From a checkpoint of a small contrastive image-text model: 64-pixel images, encoder arch res2net.
Rows from block 6 of the text encoder of a small contrastive image-text model, named by matrix and row number. Rows with one number belong to one neuron. Each number is 200 + 20 x the weight over its row's rms, rounded and kept within 0 to 999. All counts start at 0.
After each neuron's rows are labels from the 100 texts, of 14848, where the neuron reaches its highest value: "fires on" is the input token at the peak. Only what is clearly more common there than usual is listed. The data: drawings of small networks of dots and links. In brackets: how many of the 100.
# fc1: MLP up (text_encoder.blocks.6.mlp.fc1.weight, 1920x320), inputs 160-319
# fc2: MLP down (text_encoder.blocks.6.mlp.fc2.weight, 320x1920, transposed), outputs 160-319

fc1.669,197,185,228,225,198,203,206,184,177,203,185,188,220,192,200,213,207,217,160,191,224,198,200,188,180,167,170,200,215,199,196,219,147,197,204,165,198,216,226,209,189,168,212,202,201,202,195,160,190,151,206,232,206,203,200,219,195,244,234,187,181,219,200,218,221,208,210,196,174,201,208,202,210,161,164,198,205,227,202,199,203,191,214,185,192,198,217,195,225,193,201,145,190,221,237,197,202,162,187,206,185,198,197,220,173,190,172,178,201,221,206,247,169,203,193,235,167,190,187,169,174,210,193,210,211,218,221,201,254,231,234,188,198,183,183,206,225,195,237,184,190,196,187,227,177,169,199,201,202,182,196,173,200,248,241,222,223,192,183,188
fc2.669,197,197,215,226,209,108,184,168,214,206,235,201,210,186,193,233,243,167,210,209,197,189,195,221,142,186,235,217,204,206,235,239,196,188,199,202,211,256,175,201,213,200,178,215,185,204,190,202,209,198,215,194,205,196,206,197,198,197,205,205,174,201,193,202,197,243,205,189,203,200,203,201,201,177,207,208,233,206,190,200,123,175,213,204,163,217,186,201,211,208,208,176,172,245,203,231,195,196,208,223,182,201,221,200,197,202,202,202,216,187,159,218,201,196,220,169,179,195,201,198,204,224,197,198,202,204,201,197,192,224,163,207,195,205,183,208,234,195,228,210,219,188,188,194,191,203,177,227,222,199,202,234,192,218,199,192,200,210,172,193
fires on: "complete" (100)

fc1.618,170,242,218,202,232,207,161,216,209,206,196,196,223,223,238,175,240,208,165,155,220,203,189,234,210,179,203,204,219,191,193,200,201,223,214,215,200,211,214,194,214,232,206,195,184,182,198,199,206,200,214,178,243,188,206,214,200,201,185,202,201,199,163,201,174,218,194,198,190,248,163,201,194,213,212,218,200,220,219,219,186,194,194,260,194,198,231,191,215,186,151,200,169,196,190,169,215,179,175,177,198,205,198,192,243,182,177,212,199,229,190,202,196,211,182,214,188,191,220,209,183,218,206,185,174,204,221,201,210,216,224,175,159,199,176,200,222,182,165,233,197,191,200,201,167,191,187,211,190,221,201,187,200,201,197,231,217,202,217,207
fc2.618,199,187,186,228,199,182,157,201,197,208,179,216,179,234,211,212,200,204,193,276,196,206,199,196,180,200,209,197,200,210,212,231,187,162,194,216,181,240,206,210,193,176,191,205,190,192,178,203,200,200,201,157,200,200,188,186,241,201,175,201,185,165,197,202,213,169,209,198,230,213,210,199,240,161,200,204,207,197,184,198,211,202,204,195,180,209,158,184,243,204,203,199,183,185,199,183,188,238,205,211,189,231,240,221,178,252,242,229,190,199,141,194,170,197,210,210,217,180,172,210,231,192,211,225,209,204,206,202,195,182,209,212,206,215,202,216,179,193,212,208,162,164,216,198,189,218,199,194,185,201,176,197,206,202,210,182,182,243,236,207
fires on: "chain" (100)

fc1.685,221,197,224,185,224,167,215,209,202,217,201,199,220,203,208,190,252,203,212,190,201,192,199,258,183,178,200,193,215,187,177,182,208,253,208,204,204,210,239,216,190,181,200,175,218,197,197,175,223,206,222,240,198,203,190,258,184,233,208,234,219,176,176,206,223,201,209,226,185,205,125,192,212,210,172,193,186,180,231,226,198,250,209,262,209,185,232,159,188,210,203,207,157,216,222,194,170,204,186,192,202,181,179,208,167,180,210,207,198,194,223,199,180,216,200,177,185,186,200,202,199,226,212,192,198,173,200,204,188,198,221,202,244,220,205,209,232,207,157,212,217,203,194,193,188,197,198,260,174,222,189,198,191,191,212,220,197,193,206,213
fc2.685,181,227,188,201,189,217,173,164,162,190,206,203,197,200,199,193,173,179,179,229,234,225,205,171,171,212,189,198,162,240,209,204,199,157,196,196,205,191,206,165,208,186,171,225,183,185,192,199,196,188,186,159,178,208,212,151,201,200,201,158,197,235,219,209,192,236,199,143,217,197,230,169,194,187,228,207,220,223,185,174,223,169,208,176,199,174,201,201,210,190,227,191,237,165,199,205,218,195,227,216,199,234,211,214,242,237,207,199,192,211,201,248,219,175,204,213,216,223,191,191,183,201,224,209,218,237,195,180,206,206,201,204,158,171,201,196,188,188,232,186,202,181,215,208,230,196,219,147,199,182,214,173,230,218,206,201,201,234,195,175
fires on: "8" (65); "<end>" (35)

fc1.569,182,211,228,210,199,205,199,187,243,203,222,196,208,199,191,205,230,217,203,180,211,161,182,231,204,199,191,210,197,154,209,181,189,207,223,199,184,190,227,189,216,154,236,231,181,202,229,217,224,185,220,211,204,172,192,267,166,185,197,235,210,191,188,223,210,170,216,193,198,215,189,216,202,212,172,206,175,170,226,200,205,213,210,237,237,223,230,212,185,196,200,230,164,204,201,207,231,212,177,175,205,201,192,202,173,197,197,227,225,161,230,204,177,256,197,183,205,199,210,235,218,185,194,175,201,188,202,204,205,209,189,184,199,206,199,203,233,200,157,194,209,199,196,181,171,209,203,224,180,216,187,205,156,172,197,206,198,211,187,203
fc2.569,182,221,196,211,186,213,180,180,164,182,197,199,193,195,189,184,146,167,192,248,223,216,205,171,184,223,179,192,175,225,214,204,200,158,178,214,204,193,193,175,201,198,183,216,203,182,200,199,185,203,173,149,164,211,209,143,218,211,200,178,195,230,204,204,187,225,195,156,206,193,231,178,200,174,232,209,220,216,163,193,216,179,209,172,193,170,187,205,206,194,222,191,251,183,195,201,207,187,232,228,208,223,216,203,231,226,210,206,196,206,195,235,223,178,210,205,211,215,186,185,188,197,229,213,228,248,200,189,205,212,201,212,163,186,197,196,186,195,238,203,199,198,215,205,214,198,215,151,203,179,206,192,217,221,210,197,201,230,178,176
fires on: "8" (100)

fc1.286,221,233,216,192,158,198,177,182,207,202,215,212,206,252,227,220,252,213,212,157,224,199,187,235,202,183,169,205,199,194,197,206,186,227,198,219,158,230,237,173,196,181,210,175,206,269,176,198,236,183,225,206,207,215,214,206,209,175,208,189,200,200,194,214,179,199,192,158,208,221,174,167,200,210,157,215,198,180,194,205,208,186,240,228,204,209,238,193,223,194,202,214,180,164,225,190,192,191,193,191,222,178,203,215,209,201,184,201,202,214,187,226,171,220,205,201,214,192,226,219,180,204,194,169,187,219,213,202,212,217,206,208,195,186,206,212,188,189,181,204,214,210,198,204,186,193,195,244,147,208,222,171,223,202,176,234,216,173,197,239
fc2.286,199,176,114,188,197,190,203,198,200,184,202,200,189,177,206,194,172,198,200,268,155,177,227,201,190,204,212,192,208,202,213,194,228,127,200,197,204,202,187,219,199,232,184,206,200,187,215,221,174,216,191,186,198,200,178,199,268,236,205,171,201,199,228,194,234,184,197,222,201,170,228,214,184,197,235,219,215,195,188,201,199,203,170,205,199,196,140,213,214,218,237,216,223,204,199,185,204,220,197,237,219,195,196,185,206,191,263,195,210,200,207,159,201,197,202,186,202,222,176,189,200,151,213,230,215,191,194,195,194,241,184,194,196,205,207,179,193,178,225,182,189,194,185,218,212,195,206,191,209,175,173,212,212,209,215,200,213,220,172,182
fires on: "8" (48); "groups" (33)

fc1.209,211,198,211,183,214,193,195,207,224,235,200,219,165,191,218,226,185,212,215,197,217,200,204,184,180,215,186,200,203,207,170,250,157,226,188,174,196,213,201,228,186,174,190,190,210,191,193,172,204,178,203,199,221,218,187,191,208,212,204,200,203,180,172,219,218,188,206,203,213,193,219,186,227,203,165,164,185,205,211,224,182,208,199,228,198,203,197,198,217,201,207,220,170,206,210,158,216,196,195,174,200,223,165,231,177,240,209,200,242,165,208,192,191,213,193,219,191,195,199,177,228,201,217,190,211,181,193,199,228,202,182,192,195,200,206,173,200,146,192,209,175,157,214,204,210,219,186,239,174,231,185,182,223,225,224,190,204,216,235,211
fc2.209,211,200,177,207,223,208,201,172,190,185,206,205,217,202,199,205,219,182,176,160,216,216,200,201,192,179,227,211,175,211,198,173,248,179,219,176,184,186,214,162,216,211,205,209,195,178,207,200,204,223,183,220,191,186,202,200,187,208,175,202,180,210,242,184,177,221,193,184,181,241,189,181,145,213,222,241,196,214,206,185,230,201,169,179,174,186,224,179,186,198,183,152,248,173,190,213,187,176,205,199,175,189,217,193,230,163,189,190,161,212,207,229,199,202,195,194,215,177,211,216,183,193,200,215,190,212,206,206,172,199,233,199,200,195,202,217,186,238,206,193,211,230,204,183,171,179,218,165,217,165,242,207,200,170,158,235,186,181,179,194
fires on: "8" (100)

fc1.659,199,213,207,207,209,217,192,192,191,200,242,200,171,197,191,157,201,195,199,207,195,231,200,195,188,218,197,193,143,223,219,201,138,193,179,224,225,212,198,191,194,195,193,201,240,173,191,175,183,168,196,180,191,201,197,162,217,244,205,191,195,224,205,222,164,254,222,183,210,208,215,123,195,198,186,213,206,222,223,180,219,199,205,169,195,213,208,187,203,163,201,179,199,221,209,197,231,162,196,196,201,217,199,214,222,192,184,190,200,190,187,217,201,176,189,229,192,216,203,198,199,191,216,199,206,220,204,202,206,208,197,181,162,186,220,181,205,158,208,200,207,216,192,201,207,204,214,198,171,178,187,165,225,210,199,223,218,249,209,191
fc2.659,251,200,184,197,211,199,231,211,231,195,183,200,197,182,185,203,187,209,209,166,176,161,214,220,211,176,201,197,216,176,163,203,227,221,253,187,169,165,219,237,191,211,199,205,200,204,212,209,196,240,198,237,230,192,200,226,168,204,197,200,200,174,187,206,212,171,191,208,161,190,183,230,200,225,188,194,179,183,225,212,174,192,165,218,205,208,195,212,180,208,202,200,237,194,191,197,182,214,172,192,209,227,200,157,188,175,200,197,194,200,224,218,207,214,195,189,201,166,195,210,185,215,180,238,193,178,208,210,216,168,192,209,223,206,185,202,165,239,191,201,194,219,199,189,189,194,205,211,228,200,198,226,180,185,183,195,177,162,185,226
fires on: "8" (56); "<end>" (25); "9" (10); "11" (9)

fc1.434,193,205,205,198,188,159,195,210,240,176,210,216,209,196,219,217,254,216,171,173,201,146,222,203,180,171,215,200,194,178,201,219,192,199,223,191,192,213,164,168,179,189,194,214,213,222,165,200,220,188,199,209,208,212,195,238,174,223,228,182,161,183,181,185,149,221,186,205,169,197,206,199,182,204,174,218,208,236,210,194,202,200,162,233,223,208,208,197,189,199,197,190,170,179,198,187,179,188,168,217,226,178,200,212,207,196,174,161,199,201,208,191,168,223,226,246,192,189,213,216,188,198,194,199,193,214,211,192,249,208,230,196,198,203,225,224,200,193,196,209,205,211,188,238,198,194,179,188,188,202,196,179,223,203,229,219,166,225,198,237
fc2.434,204,183,197,174,221,221,189,200,176,209,194,216,182,236,200,201,200,201,198,223,220,225,210,198,208,201,192,230,191,208,196,199,206,188,219,213,214,197,223,205,174,208,231,190,196,170,186,206,182,184,219,199,183,198,190,183,192,156,154,215,188,195,195,192,221,193,211,203,227,197,171,179,210,189,194,211,208,192,184,183,200,222,191,204,149,245,184,174,208,210,181,205,185,172,206,216,189,223,211,221,174,200,170,227,182,236,230,219,181,214,210,215,205,228,198,203,240,180,197,214,229,164,200,169,186,187,168,212,174,208,223,211,215,210,216,209,206,198,199,195,214,198,214,148,188,196,210,217,179,199,266,167,200,210,230,216,183,214,226,199
fires on: "complete" (100)

fc1.418,203,212,255,171,225,175,210,168,253,212,165,212,194,211,206,185,215,196,182,168,189,184,195,212,220,203,203,209,239,192,201,182,218,230,233,170,177,228,176,178,222,190,207,205,212,185,178,179,214,189,222,180,196,238,203,206,188,203,203,158,238,203,222,225,197,213,211,206,194,156,212,188,180,219,169,212,198,230,234,206,224,188,196,211,206,266,229,196,245,147,224,172,217,189,211,187,196,173,162,170,222,224,202,209,204,177,183,144,235,201,208,180,203,216,200,202,197,204,201,202,206,190,202,200,197,205,202,189,227,212,206,170,190,199,219,169,221,188,171,200,210,198,186,233,197,159,203,216,176,174,208,161,203,213,171,210,217,216,196,175
fc2.418,197,213,215,233,219,169,195,203,231,200,212,204,197,194,219,229,205,194,184,152,186,197,215,212,197,170,220,174,242,189,207,213,196,219,235,189,159,238,198,233,208,183,196,169,193,222,196,195,234,201,211,198,238,215,183,207,216,222,203,201,200,160,184,185,209,189,196,195,206,199,204,208,205,200,206,174,177,200,231,197,178,202,209,188,189,232,187,177,222,221,172,195,173,218,200,205,197,213,198,143,199,235,240,202,199,199,201,209,193,187,139,179,194,226,209,200,195,203,198,204,213,229,187,200,232,188,196,208,207,180,191,196,205,158,197,200,207,196,201,195,200,200,203,248,195,220,171,208,199,208,178,223,198,200,174,178,209,191,217,210
fires on: "complete" (100)

fc1.730,206,204,176,196,228,166,195,182,197,218,228,202,194,204,206,209,212,229,171,149,242,151,201,202,210,190,200,208,205,198,188,175,212,207,218,191,200,225,206,182,224,148,205,194,180,214,192,183,191,145,205,169,226,212,194,214,153,205,215,163,201,173,214,191,203,219,209,213,189,206,201,198,200,209,157,188,217,204,206,133,228,230,171,205,204,212,240,202,249,190,217,202,183,198,194,171,184,185,180,189,190,183,175,233,179,214,178,176,205,186,198,206,205,262,209,231,189,219,205,222,190,214,216,167,199,197,219,175,213,223,225,180,180,216,231,197,208,209,197,224,186,183,167,198,194,187,199,212,170,192,202,199,209,191,174,228,223,216,181,211
fc2.730,187,155,157,193,219,204,195,194,205,194,205,206,200,201,223,212,198,222,196,195,219,202,200,177,185,187,239,223,155,208,206,207,198,167,201,215,229,208,183,206,201,193,188,203,197,198,170,196,199,192,198,198,208,242,146,208,190,195,199,197,275,194,201,198,193,190,205,206,223,198,229,191,231,161,200,190,217,215,207,200,209,200,112,210,198,204,173,193,208,200,207,231,204,193,203,197,219,228,226,208,222,230,192,204,207,221,200,202,200,196,202,188,215,202,178,222,192,238,204,209,178,198,200,200,196,194,142,201,202,200,203,197,143,199,207,200,200,152,206,191,162,187,223,196,195,197,194,194,190,199,202,201,202,190,205,204,182,209,254,158
fires on: "chain" (100)